Rows from block 5 of the encoder of a small image VQ-VAE, named by matrix and row number. Rows with one number belong to one neuron. Each number is 128 + 32 x the weight over its row's rms, rounded and kept within 0 to 255. All counts start at 0. Numbers have three digits each.
After each neuron's rows are labels from the 100 images, of 14848, where the neuron reaches its highest value: "lies over" is the class under the peak. Only what is clearly more common there than usual is listed. The data: rendered landscapes of hills, water and sky. In brackets: how many of the 100, against the usual share in percent.
# fc1: MLP up (encoder.blocks.5.mlp.fc1.weight, 512x128), inputs 0-127
# fc2: MLP down (encoder.blocks.5.mlp.fc2.weight, 128x512, transposed), outputs 0-127

fc1.479:092128110129045100121160110145141114123090122090086135100234195153100116214195146098093153101148136169070166126136119107145134138159124137145176131196133118124097135129151102143177123107119123171143095087116096103107102102139105151056107163087126173169110123138176137097131176153139138178168142176120147159151152137129110108137134136104148123189112114133128156139090088104084054085087
fc2.479:156136132167142149121148149142137081077129157106183203114209136094166109110173176128102124133162137154095139129126138184132135144134160120129122146128158083174116163111104152130065063092124102115101124090072093066114169131156081154138128126093169151075137202070089113172094146132141120163131130107160082143137085103095122206144116178118135114130159153153067092157142136164053156139129
lies over: sky (76 vs 46.9)

fc1.221:154103152093160088183134088153109125143137145104138161104155076162143102122146096118114198105190089130117150141152127130133149160139090110111107091142135110121149135148135119077098128117187129156072107123063100185150133133137198130158098173107152117102112154139117121102111137146158129141066213149096150104117107122142090093113103134170141121124128094000138154145135078129188176104151
fc2.221:135145172179118124168105102105129108157101127121212136088135164101128129157134112142118169133131145113120155142134125122128104117127119169109155127127104184071183168107096121098137144146165069094043139129146133143040096107148134155089121107149065181121087145115083080088130148070116084120103125121114166083130122111136105105105084165163085108171152173202103134176182066174068148134147
lies over: snow (29 vs 2.6)

fc1.337:129069083074100121128084106158091106117052128145122131121144073100114109061155121088165104116176121137148131154113145144125158087156097107128074079120180091071191106086034133044117187107145131104148145073133128157084145075099128142139154142124072152126135134166134119101137112137073086122108129149169122157101102121073163110127088094110102098106117116119082094129164088157163163134114
fc2.337:088139132157096158142133106154174052164053165146111138141154168177147079113123132082151124134136170132209195168120178146084094160113096145092122115121105167137100153117093089126153191132105197121095141153117122139137189162158108103119088151139155168102115129080103096125077144145184116148121145176128144143139098090125030092144154137110127147125105129072139133103127047137105092115143
lies over: sky (100 vs 46.9)

fc1.147:154156141126140236171102122138107171134161160100131132128165109105087115169176124097173087094142127155133130141088163136156124073112105162066114158129208157138168130144067113082103117104119143136133142143090151187105148105046118089094106124131108165053126132217145143122131075086136090110137135112123081154115133110129132119124079128148086129114074123061167101102125109131198138141137
fc2.147:102126143108101125126180145113147098107128116127138057189151157132151133123157117071169090031154124160152106128161145137133076145130159084119136077111183140100160149087110147091105150064127158080149083097112226095093146155115137102115117082158159093050140108184104200093124159114170136130079124122140169150115154135116078145089148128111112173096100124146125158126191132128102086125111
lies over: sky (100 vs 46.9)

fc1.125:161121145166169090151132093165051129088096126127126142114116081100085087122120117157115102113146193105158138089088132111115138111104072158129133095138148127078104083159133173147175119166120196174115120122122147140064132162145120124178125093132136114131168086209096154156118130111067110148139142145153126090093121121105187089161074143117255142122175141126139111173097076104147110129103
fc2.125:122133113071116173114119172097112183022072128108103153116141112091125146090112157119094103150119158155155114090118143153120129109173068041128159140065139157113147169121175096155101173161094137143105158146112135103118129104179101188178109134115125135146093102131152120078159067107135118028145162137165142125127174102089145107116165140087108148127098173133147117124082156112155101196151
lies over: water (39 vs 7.8)

fc1.309:121098098151137078081155083137057159122146161143141113125129140147141096139107161117156108176075102181120137132145112139146114116135174117099135166142143155104139142094104147175125110154136008126087091169120102180119086103060167094122122136148147166178185129097158116062156121109160108048096135112148122175148078109133128151165125070117135118105159121102075156114181095084075108176104
fc2.309:112161162136146148122042177108150134109106104125178153150078071131131140075097098115108103100160152148066149109141159174131124110157107132144093127070058118108131106136124150122114103176138184136132151076094146089139072098150133085108175172121126141136100113113132097201069194111107130219159188148150150126133143128078086142170094137119133068160129131118104187089115163135089134136099
lies over: water (30 vs 7.8)

fc1.481:142086105091137179119189120135165136174104142226109113130145113087153156103111118110138117115086137146142102146105139119159097112047107105107100126129073119158233133097065187154135120123139139104167103152147101133153118103138111183160141131114085140178111163097106173080105133105099070163152171117120151117121117117157112127077191114166142172143103109086166120171155091148100064078099
fc2.481:149122101182093136127127067158140106137170171086078114143127137131100110146084122142143123201106152099138103135096110161200131122093160130142111066159150161096092151065088095113138054084155145094155109110143081153128112173122156127151171145106194165100157118097139159147107131119168142153137120149096121111177095163192209147117142149109174122177078129135062154063130140108118091075107
lies over: gentle ground (84 vs 28.3)

fc1.182:124127084147077110095155130152128100137127174167145153128151111110141179154100198081151187093135141139146050141079126140146105113149068196090062182140176104093112174072114116145133125111215179154126122083146113118109096126168117150143158076146108103183106138158163125163124095117166123206103167146113159171158101137131112094104157110154100162115101161098115168167179134138091129123109
fc2.182:117126121144131124183149176119177173113163088091118126105180162160132121177146077124062171203161068138111189136133146156090153127134155177126152130139136178144186129114116135169114128119132122090034122146180120100114152058162084162143145142142101089178146173082101112108159132127134103141118131144106075145115071123129127107129120127124172146171094083168041147148138156072084124132125
lies over: snow (34 vs 2.6); water (32 vs 7.8)

fc1.240:174087135124127124125077118088126168144133108087091097113112191133156158093097145133144137164124111118119113112152154100155062109169125134121112061114131114085133138169121122136151131116106150142130182136086114099144154155108147121061084106099101195202086126191104112080124138099126069143102138067154076142132128110129158140176157168142157141096079125057147152140096123155177199038184
fc2.240:167130146151135205173144114083157126151140183167122107165172162096140084084169109086091172093125147149068092105123089133140129103075136106202157119193083110123127121141124109083174172131129149124170116136107205164140094177126151132083110152153137106140178102087163114164118120147133105117156127131102128105076116189145108083080111118149094170136083159077178144127115113157123087203110
lies over: snow (42 vs 2.6)

fc1.25:103040089142098143141113146065131121166119120111140107154188174161113138077116121143111119122123126164074119145106167151143165113116091089159185121103145114125122117111069149120140124176135185062151102117063127127135191121161108104064107069094095158081125183150091176089090097097124158166148166058098130131101186145101120159067100124105157124064127121132112147089111109169094129140103
fc2.25:164096082212123146158124130129181181179122139132116060153118135155154114130101096088065117140145178159116148121135141065058097094110124162110164119176165110160117162129135154098108082110188098201126159143208123125138132068108113065102145101157123119109126121145131131081075152066096102143124152107111123050124127103144142183132120114099142087163105139121092176122115151122090155081138
lies over: gentle ground (58 vs 28.3)

fc1.262:124127134122148045157152097165163127120128151121126107143116188137220102137133171120084145206119121100125111150163083180140122079111126193121102087130172112162171129137066092137104091127159067115128133097139144150152139113180131111095206130151137141084136114120116134082078144163134109141137144088160129138167115096124163113115173099156076086119126088129110114185186090140032084127136
fc2.262:164132084117138135171113142189102154159117139124146202114178161089105165091145135140164090148086098133155028138123089106139090137172130109161083070077134114113121145139162122112132157181138088157107100117091123151197125092146067148106117171151128171156106083123071140096130127110146075058098119137166129122155200110092103177110140142125184157120124154122185161114159106172173133115118
lies over: snow (32 vs 2.6)

fc1.84:159088152076173083134112107143107171154152143129125113187112096109127157146147124148160117183135142122106149114141120133118148122119116162131101197091097185147124120133069102108119139126199155067120136156158102092150147130214070142160105140114180112000119084121136127070047132135166136152119156115121112133157151106139113131152137119152034156157138139118132128159166137131107081182117
fc2.84:096109083163125147125101135123098150159130118055110119113166158115143143131133124153112157150178183120128113041102113085116212164118132152090107182164080124124106125164148146146137120134215057144127106133086168144162109094115094117104112131102165101135190144091138112113124163085109088156182125079076117114080160114085178155142143189198106078144133128094149147116131123111125190175129
lies over: snow (43 vs 2.6)

fc1.64:141151077112089086111124091088115131140116172082114128167138210111155095155162133093101128128116187146091117192157156117130115107173136156131108128148089151093125066179115139143120173113139110133109174162090092127131042168101120173123092088137149081125161131115047147125118184171151127137138163188109100133166131178161161122107114142121155174143125074187110154143130065189173157128097
fc2.64:131123169119170154135131112230100127201139098119117083167127122126125143121072196080176134072094155165146107158141130085139096134123134153137137064088161103149162083121094110105175133083129095151150110174125128096165159126059116088143048079166097101116118067133123152173151116103086136114153104145158142105127125102078110096056099130115107117134132169069159113163151083140133143124089
lies over: gentle ground (66 vs 28.3)

fc1.15:151129101143122121101138119077146166186094134152138099126125135073129131121184121117079061125152136100083183111159145099128128143124188108093152156129135170209141179087083106112069106130097158075105157112127109101111124095124064090151152140135100102086121112174091173094116171092134154135162130111077139156156144171094118132051131122138114171124134107128175177142139046105157042111094
fc2.15:120110160138144155079168091191142208131101177116094072118132154161155097180141164094179130128089100192139094152143104161138086171087115149049148081167098106165171175131137133107090110103112165124141150087155105129149205106200090105140116143078120122125114118069165177143124109161171130129166132120212164111165120178172140115150174097123097125125133131127127112151141119096124128116103
lies over: sky (78 vs 46.9)

fc1.158:128187088147156129117153085157094116167146117140103127153166157114132163152170124104089104128149110142126149170075131148100108094083156101099106117149207158221164111140139201151140147137124126162123153191137122113160192168166080107098188100139132167175116150155089132105127125145166171124191106126161142132135105147157171073086130138165173200086187131110123096099103139158075146118169
fc2.158:128165119126121125146201168142123133105138123115124168151102099192163106113088108115123120126126134089112129086133112123071128124063118143155122141131112115198150121134106168170170168159168111127106123160148129070112104085092143114130117102183179069192129120106137129095094124154193178157105101133147118115070142173173064094157169112156110127123082081139114065084055141045104120079095
lies over: steep ground (77 vs 14.5)

fc1.425:156111116101182107053141089160120068169177103100082151126091147142141166166139126131106132124116131104116108118170112114148165123170091143186106176115151137129087109156103134112119080141150157116092147129132099146083137121102077135116088115115186144000185093123165125188151123164166117159078125161067110136178119125127130114155217127123099173169135148154130160125137080119144103173091
fc2.425:161125112118043133080102175148138078178153125135142115110121148130160113110146157115180148138120172130144135038160110097128170188092138127072133102149108146090111130154108132121128130172215093093116068164096140142101139099152137138074103088106162119146123126128129101118144157197223116103105111128100126193127141139166148154102136194195130105102149082076124122103111141119196155114144
lies over: snow (31 vs 2.6)

fc1.245:138107155182122131136121090139068152143141094118115078083223109093160103144055202129145126049163156159074175128136134109189112139105091118125122133139104117116157110145139085107150098109139151122080095093092169127071124122147179118151137136098128168126156090124081156114128182159098158138109185127103083101121113134101150145197097094175189114167162128105178111113115137114157169087169
fc2.245:084135143143141144136138167105129142120135128138117118140140113189099154156118084172135129100154113186116124126155127101161188151178109127179124167105100077172082072107158089172138110105090162102138149156098076103173116111133099165089120153120090186093120123169148113135141060071127173085154174093118133138070093148115161149107161129157172130138133145068096125190064064183103144150048
lies over: steep ground (53 vs 14.5)

fc1.73:100111176111096156124149056132165145115126091149125044128193137118126157165183158138076145105124153101165119064092112105135123078152082160130162114142176107093124118137092111148142154089134142121121131114059156122144089130119143090178155137113160186072072146126090123146177113133096126157140156178150108117161148113166151120101154102130143206117103157112152154146098090059165220119179
fc2.73:112099079131150086156154118091123109064074121129131117093130131131139064112122132157094107152145131112177199088128107062095172167128095139102090130123153154102127126121085155154141105090165145112062156182201107085064155123156121112102087066125211196093145125129123105149147146151102103117057126124107138131087073135183159119132108121129120083162159118102132115102068089182118102111134
lies over: gentle ground (87 vs 28.3)

fc1.101:129148190120176131061149136160119144147135124100082156121150142109176120179144108126146139152117171122108088181152223166110120128094138098112124107089116117132241043143131167115107116151079090136154100085060124167092099114172113117121105181107085104148133144154113144109146143133118102148155112061116129156146119157131150120098153160137108187146134109130120108126120023101171153119085
fc2.101:193149119146139127181099131180155151103155178112115098117043137121094180140114093129093103076132173092069104116090112084194149167090151091151100185121147114168080068084101108103121098188125110129193096092139113168082132111101120127129069134114096092126180090156109152148099126134204168174134134149126144098109111134142158119175104182150128185134161098125129121124136129156130144172100
lies over: gentle ground (99 vs 28.3)

fc1.129:106169145132180122183191142108113114150112146181131149123106168083104097105192120100115100147123124104161123087100146090142085132102185117127095107165108143114132070122095132114086166073156103086111201143080064125154132108156120106144127111128144077154115131153128132128195113147111046139160054138144123108164166192089044155110102123146136162140184184109109137146131093122193154126133
fc2.129:126139158150137094093096123102151122120151100139129101202131148103156114147073155038093125088142134090093135110160095133118208148094108160104152120189141134125137090127140138114169141178110117133177181123145156116107160194145095079109126096147107127152193145133060169172129044138130200105147170137079130168168107104124149183144107109191139123127092108108123189178108145156139092118132
lies over: sky (96 vs 46.9)

fc1.22:107061161155053110143085070065154170179153107086179159129148161128132162121100162128156145116161133170130109171150135082144102067135126170072104137150108175108113083079165105108113114110150129152071117116076122103135140143066074149114140074071126157163124162135093156129116185162115096139123145143163165086156138112076136155127151090131133202165157122092091135086130063137127139126162
fc2.22:154111112130101104117175171203108139137174154186144152133114157147110161138155150117111151103114099126116135172157161176141131172139127155108195148187149188142181161108100151110129137123107133109095117170123145161027105142102106185133142088105058130117120175148107132130122140074108137163105146168151100146165128117214123158117058132170157108156125120079119161128137219137171090108091
lies over: snow (30 vs 2.6)

fc1.6:165112163111174117081166122168161127153129136122152099031135179139137173149116136146171103162081095130152097153058126133167103118100133140086158127222140134129111075116112122120126115133169107076026152113099182144125099145052121141197097164133130121144067111135118112116100123184096140092155128105093139138145119132094131140143102133179130171203162174074114155140156130113125136130125
fc2.6:106159147088121150113093084145120112082117165143133171083121138110134156061068147118099116133113142168162154163104167179131066093105122090123100085054114089157113156102131171132200132106110203151075123062121109110106124104091107149182085142140146121148101070124125123099126124097151128126136142157162093167142147172046063155140119077109105112172110141123103168097159111163127078133065
lies over: snow (56 vs 2.6)

fc1.302:066177151097086109077149132102160141117085186126126158115134129121151130172155126092118162120130106122124169174150121093137133121107105111131119156175203116136125099123080063085140172098132089101135129227122081099124157140115082123150149128119139122061112089202143099125151160118142089140152131139096138166131123178100107107057127141144127142194173178100100091083142114133177053127066
fc2.302:162162150108152112227136155077159161121140123163177117182124119061098155174146155140146119119155169129123159085175113082135081110130098093133130155157053123175139129170131111172145120145114143178152089132189146084167109145171072142130150149137167131127163139094203142114121110184137093133135196144167134097092061133116157125102093141096121115142150143088182151116129056174139107136146
lies over: steep ground (37 vs 14.5)

fc1.141:124148098158078080127151095136089144126109189147120171100169157080156145151146126164144083117136110157108155133074178099119152135092188075091134123034139106167155094199120114144136120209121117181152141174067095137142181061110090138126141108145152135141169128166157111141134171101169144152151120124109154135120095092137087114070117125125156146120189104127083116139077043144112143141129
fc2.141:131132116092148132183163135134128199114149110139196131109069113182083126143112113139101130160114158090108142092132161151077206159109181165135145163133128071199096065174111101143188113148130177115181097125133175143095143160120064122122112131125085084123097146131164136098080134091154126131125092179162078111123145170161113136127076105150078139104134089116115064122113086081113117153074
lies over: steep ground (65 vs 14.5)

fc1.353:162171132104204140141132109094115129150129111122092123102141177186126148056104092130148180145138142179108086142083122080103171141168116111137066165120117134138141200080100149190110064084141095120115135183176119147086192151089145125118181105096142084150154086188175132102100133117166129165117107127129148126128112154093107093108131157135103101092144146139224123088147079120162102134099
fc2.353:125108109090141027113167156019106125135090160134124106137189146165108070132107155101137117120138130137135138120181120102099173158108127110130160192155176124174175123108130115135164168089149133137131138096129114124074148088137093090107118042137131037108123109119060102103134147140122106155102148116127133221129152102127150143137104124115144136064142109105152109152125113077191170131146
lies over: sky (91 vs 46.9)

fc1.405:137082173128151112187146086134122189141064118141086096159159111100129150084152144150107168125096165154147161095111109104175128139184114121159122112150133098120127087142069075160157134109242144155118130120107114084150129151103230126156092106138137182185157111114104115123164125094144123121150175123145119127133099139140131075179100138141140113102120087083142199175098180123127134081188
fc2.405:123157162087176134127152111118090130154087133074117139167143108141124142166125126092101101142146045105146123090122150117190126101128071170155198139167152100104098141093113164064208123135079146135120121152096127126129117095091096114156126125148167163143126156097112141121141046141104141107112115115112211144053135117099145113078121160177075165077109111061130150164074109110114087184133
lies over: snow (47 vs 2.6); steep ground (38 vs 14.5)

fc1.445:140114176151076043097153082071109112119091170147105128177191148146130117103155126139077154109124168132117124112156165174167124112128082120158116082107115148113176054137150131119146057109113097145122170192122144129161123077134126141090103131113085137082145162088071176109082193107162113152154144144064089101133163097169163159108164122143109151135074117141108168125099081124101071114106
fc2.445:157058137126150158144138099159130175109104094142128125139098130122124105116141202135112108130114109121130127169122191159083084136145110161131105174051161148135139073166109089105171096129073165134142124156142130206094188153161100107100125159160091074092161089111140157171145081096167128127180156128162091109112167150205107095139096057135093098143098120120186109157193121153148112163117
lies over: sky (98 vs 46.9)

fc1.489:111080126128130184108086091136105136138136125077153119162182148144138119117173132132093170139135133185066151188068116137181121114155121138107126101156128132141167127119080187158181088123103123194109134097096126122135162136122119187084123135089107171076133131152100122100172143142090176169221114158115138129129087133166130137184018130118154162146152108117081137188144121092158093165127
fc2.489:119175074179133082131129130113123131101127161158153126081200127177160102159150131116158151074122050131152200139148064153136174145132153098146048119135168129123140147147152135153143088050175102081148156131134093088159136108166100173064134152115177145121126161120110108120148101111136107205120149152134137101161118071147085140085135125172156122131099183129081143159147139163096093109071
lies over: sky (94 vs 46.9)

fc1.495:131125140101128106151136086169098156134093120112137118163161136083147164144111186082116101090130115097134137107163115148111151078136114073126107104135145095113228172165107157116195179068054085206156113096133116092152103097168127134116105137060135054141126139121129100138097124111082167176182171105150122122140117152156137093113074072149144157134147203081085116146115126164146152112139
fc2.495:103161122141122133134146124079105141144153075108118160114112163162112134175094091133090124167125118120192160122119176111116169153113158101144133197163128202126102140132124081164133085124182124097133150078149087092114177127136089151122121058092083167159153137142113110105162091149171043045120128116096142158087082173155123112184091130114138078138125176140125152082116120049069100139119
lies over: steep ground (48 vs 14.5)

fc1.242:125121134113120123153127101156082121144065145143090124138130128135144135107114133131119095131182099152115198105124131069104113096180155088137122029143185071098181115128118108155147136200122217200118132126108119114151149119144156139111137157120132121214122128127099111132145139104132109122177172127114103051124137045104101092123110066176157113084136110128153157113102140127192193098145
fc2.242:159167089120133149075143117111083094106158062128113212085128137106114191134114162071120165153153144167113127045118091160177129117180149149104111066165099145150117124148181127075186112113124109055068110139118179167100154134167069112152109154135147112140137226115107106139146112153156131148124127137144108099127140096132150107180153140182138128102107099083148096138126088137138154136074
lies over: steep ground (60 vs 14.5)

fc1.12:115032133164129118136140114082099175098126113202068149136144113112158182080127135146117138138176165149080156134122155057136099194058150113161146118145105172099173138144092109130151177183109128114138127134116121122118104128115177180155136127130105127126091102133066127128192151127100086173210126124102178130120093131105096153092156132165159141123126097138110155140140079145158224145149
fc2.12:102071141123126101098088107143120142134176111042107141094128153128123136118128136123152079161166125114143122097165134136121236119110148153147081137212147086122114099105090123128144114147130098165105085194195110086179068125147087054092133121120128120074115189145127145103101096130138121124102188136102120109180166144156167154139124143231094134087139085113110156147109103112130129151127
lies over: steep ground (80 vs 14.5)

fc1.455:153122075164193111156113074115057157105172148165096130063123136176174092108162130099079129169118127162113161119104076086112141194167143066131154145122116121124150173096072177131083120167108155123098120133135073107110147167080126157148191095076145147140178110126162106129138106128144141092122131110114150164147132121104096190151155100175121136128122079125099101109136109127108025132075
fc2.455:140133088088116106186128144132123197107156171211128112178099112078151138065153123145145133145139172166167112146192159132104139131169108192111153130160101146131163064141117147155107154111123181124088087100128115146086132184101132100070091125139160133104124118151131197121133184164164095150058163120135103083121107177176107123145094130087071056170151096131147155101104124128108111144084
lies over: sky (98 vs 46.9)

fc1.212:116075097116077151181144069129125140166123140184137115158080171119116103129129136158152088129111109156141150133153130157131110101109124144169157154116045075122093136112134102119109124132068085096035187116077186111162145161072081110097109126123149136118135111146157118122098116132150142110145131089156145201134200116143096192124149184195070151125113067098127146160119189155111107155131
fc2.212:144137149111120143123158149152157105212147124112098056110093172142095195131135141096165059216153145133133122140120174110118108131148134131150163080157101108097142089081151091195167100061140131175136102093174114147151101184086169079143160107126126157101187107086179183102141155096125139142131135156116155175117091138136181133137115107159194159107120151146113102117169076098114126117090
lies over: snow (44 vs 2.6); steep ground (43 vs 14.5)

fc1.485:162159140122083124166152125113095118118121113125159189100089152135137113157150121106112091138121102116127102105022124106161112103112203062159145041087144133152205137140085153141110120132173158092127090108143118166136108121109124120162112117073104077146162130136140122134107095126098151133153161180138110096123079145148076156109125192163204192115152160099162112162144045155144177128135
fc2.485:158102106096153085057116153077150139181165119164199111136086113129120149139070163116136101181152156109133156066120164170106189137138152194142118089113091139146135124114156115124174117057133096164117157102148139180133107095109111090196088165135129094083153135108128114106141138120150120128125119152074102086108118127079117124124095154182146106115158160176148137112102026084054095136128
lies over: gentle ground (91 vs 28.3)

fc1.68:168113150085159081108139124118104198126156085104105183155084094146097151101130179089119116124092129116149123153147116088144086121141130156093170131122138111068126118157121177121141079114082169080101131077116183138103133155056164143155110090142091094158145128199076111076182120159168128124144169175106125123139127147143166098220133115103110181129190138110113102140129075153160188144173
fc2.68:097119158156128131116153138132084126105071091029168123133123111129123114119166175143137119111102126088096125103127110162093168108073096096202112167112169141109133147116094140136121088127120107133033149178152126126121099118075129158161110154126143070128152094164127172164088074093065108154136126142168155175138147124040149068060132104106098124065097136138094105133100151171104091146105
lies over: water (27 vs 7.8); snow (25 vs 2.6)

fc1.288:119089116177125094107136131138053097152089180140124096157158094145124109099024123120146130118133075129124129115136171173114153125103093093122178155148151217141168170143096068168180116155123112136086154160128118128132177076149114131173171108129144136128164070149158097067127084110149147136106149099116153108141154169131146168140090136150198150150185128148182085127140111137170184077114
fc2.288:141125124155105182178164117069148113109117127134105181154148106118091110122132113125125122108082160137186140142097153133117117164148073130197161114085156076144141177094108151108137136113108101097163121086081096159096086134119079147120090140084146106169117047164129085102152112108195072083141055144099076122123140128100120081107074075116114101156074179103148105108109158078173125086175
lies over: steep ground (45 vs 14.5)

fc1.269:127063111149046084127168083092111102198140143108141150135136155123088109108040158140145160128134144117109109149084132122182124127102058092119111105144111115035121144127114113097161106116079117111119051132042136125090155070087121174101107116135154137110166139099168127131124146093135135141144160096088143111094111127112133051121153151165131097184100156083154082162149096119124104115081
fc2.269:068100151190140067165107178102158150172106137125149112121117107178108127112111071126075134137124181149104152123153206215138160113146127117114121176135160112070080120141083091181087108182135162113135142137130134144106134197136135194103161118143167115106147126118152150177084196119089131121147083112125132109112126146169196072174114140166079135116164085139103110131134107157107166126170
lies over: sky (83 vs 46.9)

fc1.483:157059157129144139156197118084163134180137163103108084144138158122120181074103166136158179143135147141161169144148132074159107152156069126224144151127190154118114180150092165122124128149133128109171161124129186157083150190105117134132103132175104150188146094128101168120166105169166143101188185128121126136130176099108133059107144113124148133120086126108149167166148085133101177101156
fc2.483:087153118158146096119188150051118178117074125095133096165167110191141147128165147099134109181175150133124147108120069147112073098105096183154170115134113097078119121127109172186185155110102117140115163169147146159184147149098166175149138167137199107142105127114090124102156150113062161135144109090202144125066141144137110140091085139145117107086178134143132109126116121168156153197099
lies over: snow (31 vs 2.6)

fc1.461:160134085145083142153106097149060135135123114092126105138063167080123100093061125157176152143158170090106135088152133164142115143131078149107153131163125089096132076206109114156113127142063101090113118088057108156103105106032105175150166115081132145123138078125135101117117149078141150169194120102096133099118094114093129110143097128133222138141148143069133136094151076141124131129121
fc2.461:085102102137148140176163165136177173165178102134140091098135147102078119127120103128146108146101118119176121163096110088142079114138140092181096123062150156155135079164178138136153147151111078164112090135105180111142126063051104166075104146123090068180134071141106103109157071125084070128061099158134157125110148150109091073084120137155149114091120170081142122137114124114116130198118
lies over: steep ground (70 vs 14.5)

fc1.391:108068106171135161130135133097131155103063114115119135154102108174063159105143144148183070103125151152107154103137098137155199087160100136112137123076147098104072112102114088102169128173082151068129132076092182166136153129117103112123106107151204145110161123127127139137152132117149173177191158192073117194151154135156131052094111147120127174083155110090093109121133116162179111108101
fc2.391:102078145158142145099116143129073124154064115130095086123158148125193175094155123108157096131123198077113104097126146044121122145130104114162121098099162114116130139087135056172124113065122109159115142139123132156143121207164208115148089135093060143084107100175118179136124157170130179083109153110130128115101127147101056085130097148142145085119159117131098090168110135209124137117140
lies over: sky (92 vs 46.9)

fc1.250:162126146112125103146127075166123148122129152074169173168107127112154093139112165154119108150077127093129143168078122165147120163092163139071152166102147094129157140144125159123147153147194188165152087097105189178077103043125081085167160119113069092110120122114131148065131153149089095145168146099134128118193120156043118116080102149201132154093152132103121183088118099136115118111123
fc2.250:141117129136094080110115153119158131144131081178133087106202133148144136191195134140105120090100075148148142166145119176147179170135119097108108121177086122139148063084158100119131142147138146130149149113104079155132090052110158048109182156117126121123165162079108120126162088162127071116135157102104097151152139086134179094147196093134188107095087124152143187123131146104147183066134
lies over: water (53 vs 7.8)

fc1.166:109054075168169063114133102076148121170123128190067135166087144126106130142161159116118119152105183165083101158188134057105046115112139138138133114163163069147140154131138201113167138119110080128099151143123135156084155149062139156092153122126151177121116125081153125121110155159108090124134205127148136144138113170119126066096167148059118125095122105087092131148126121127075115154123
fc2.166:110126104120120130153088115077115171125174144058248104146111086184207080090174070056142151141206130115120149142147129120161130087097117111145163124140123117105128094122141136105142069137133103146104144178151101133147082144109183077110131152109137135084143182187131157139144150102121131151133198153162146103144118115172146132084080134118148132109121168129070160124131118134088130158078
lies over: snow (34 vs 2.6)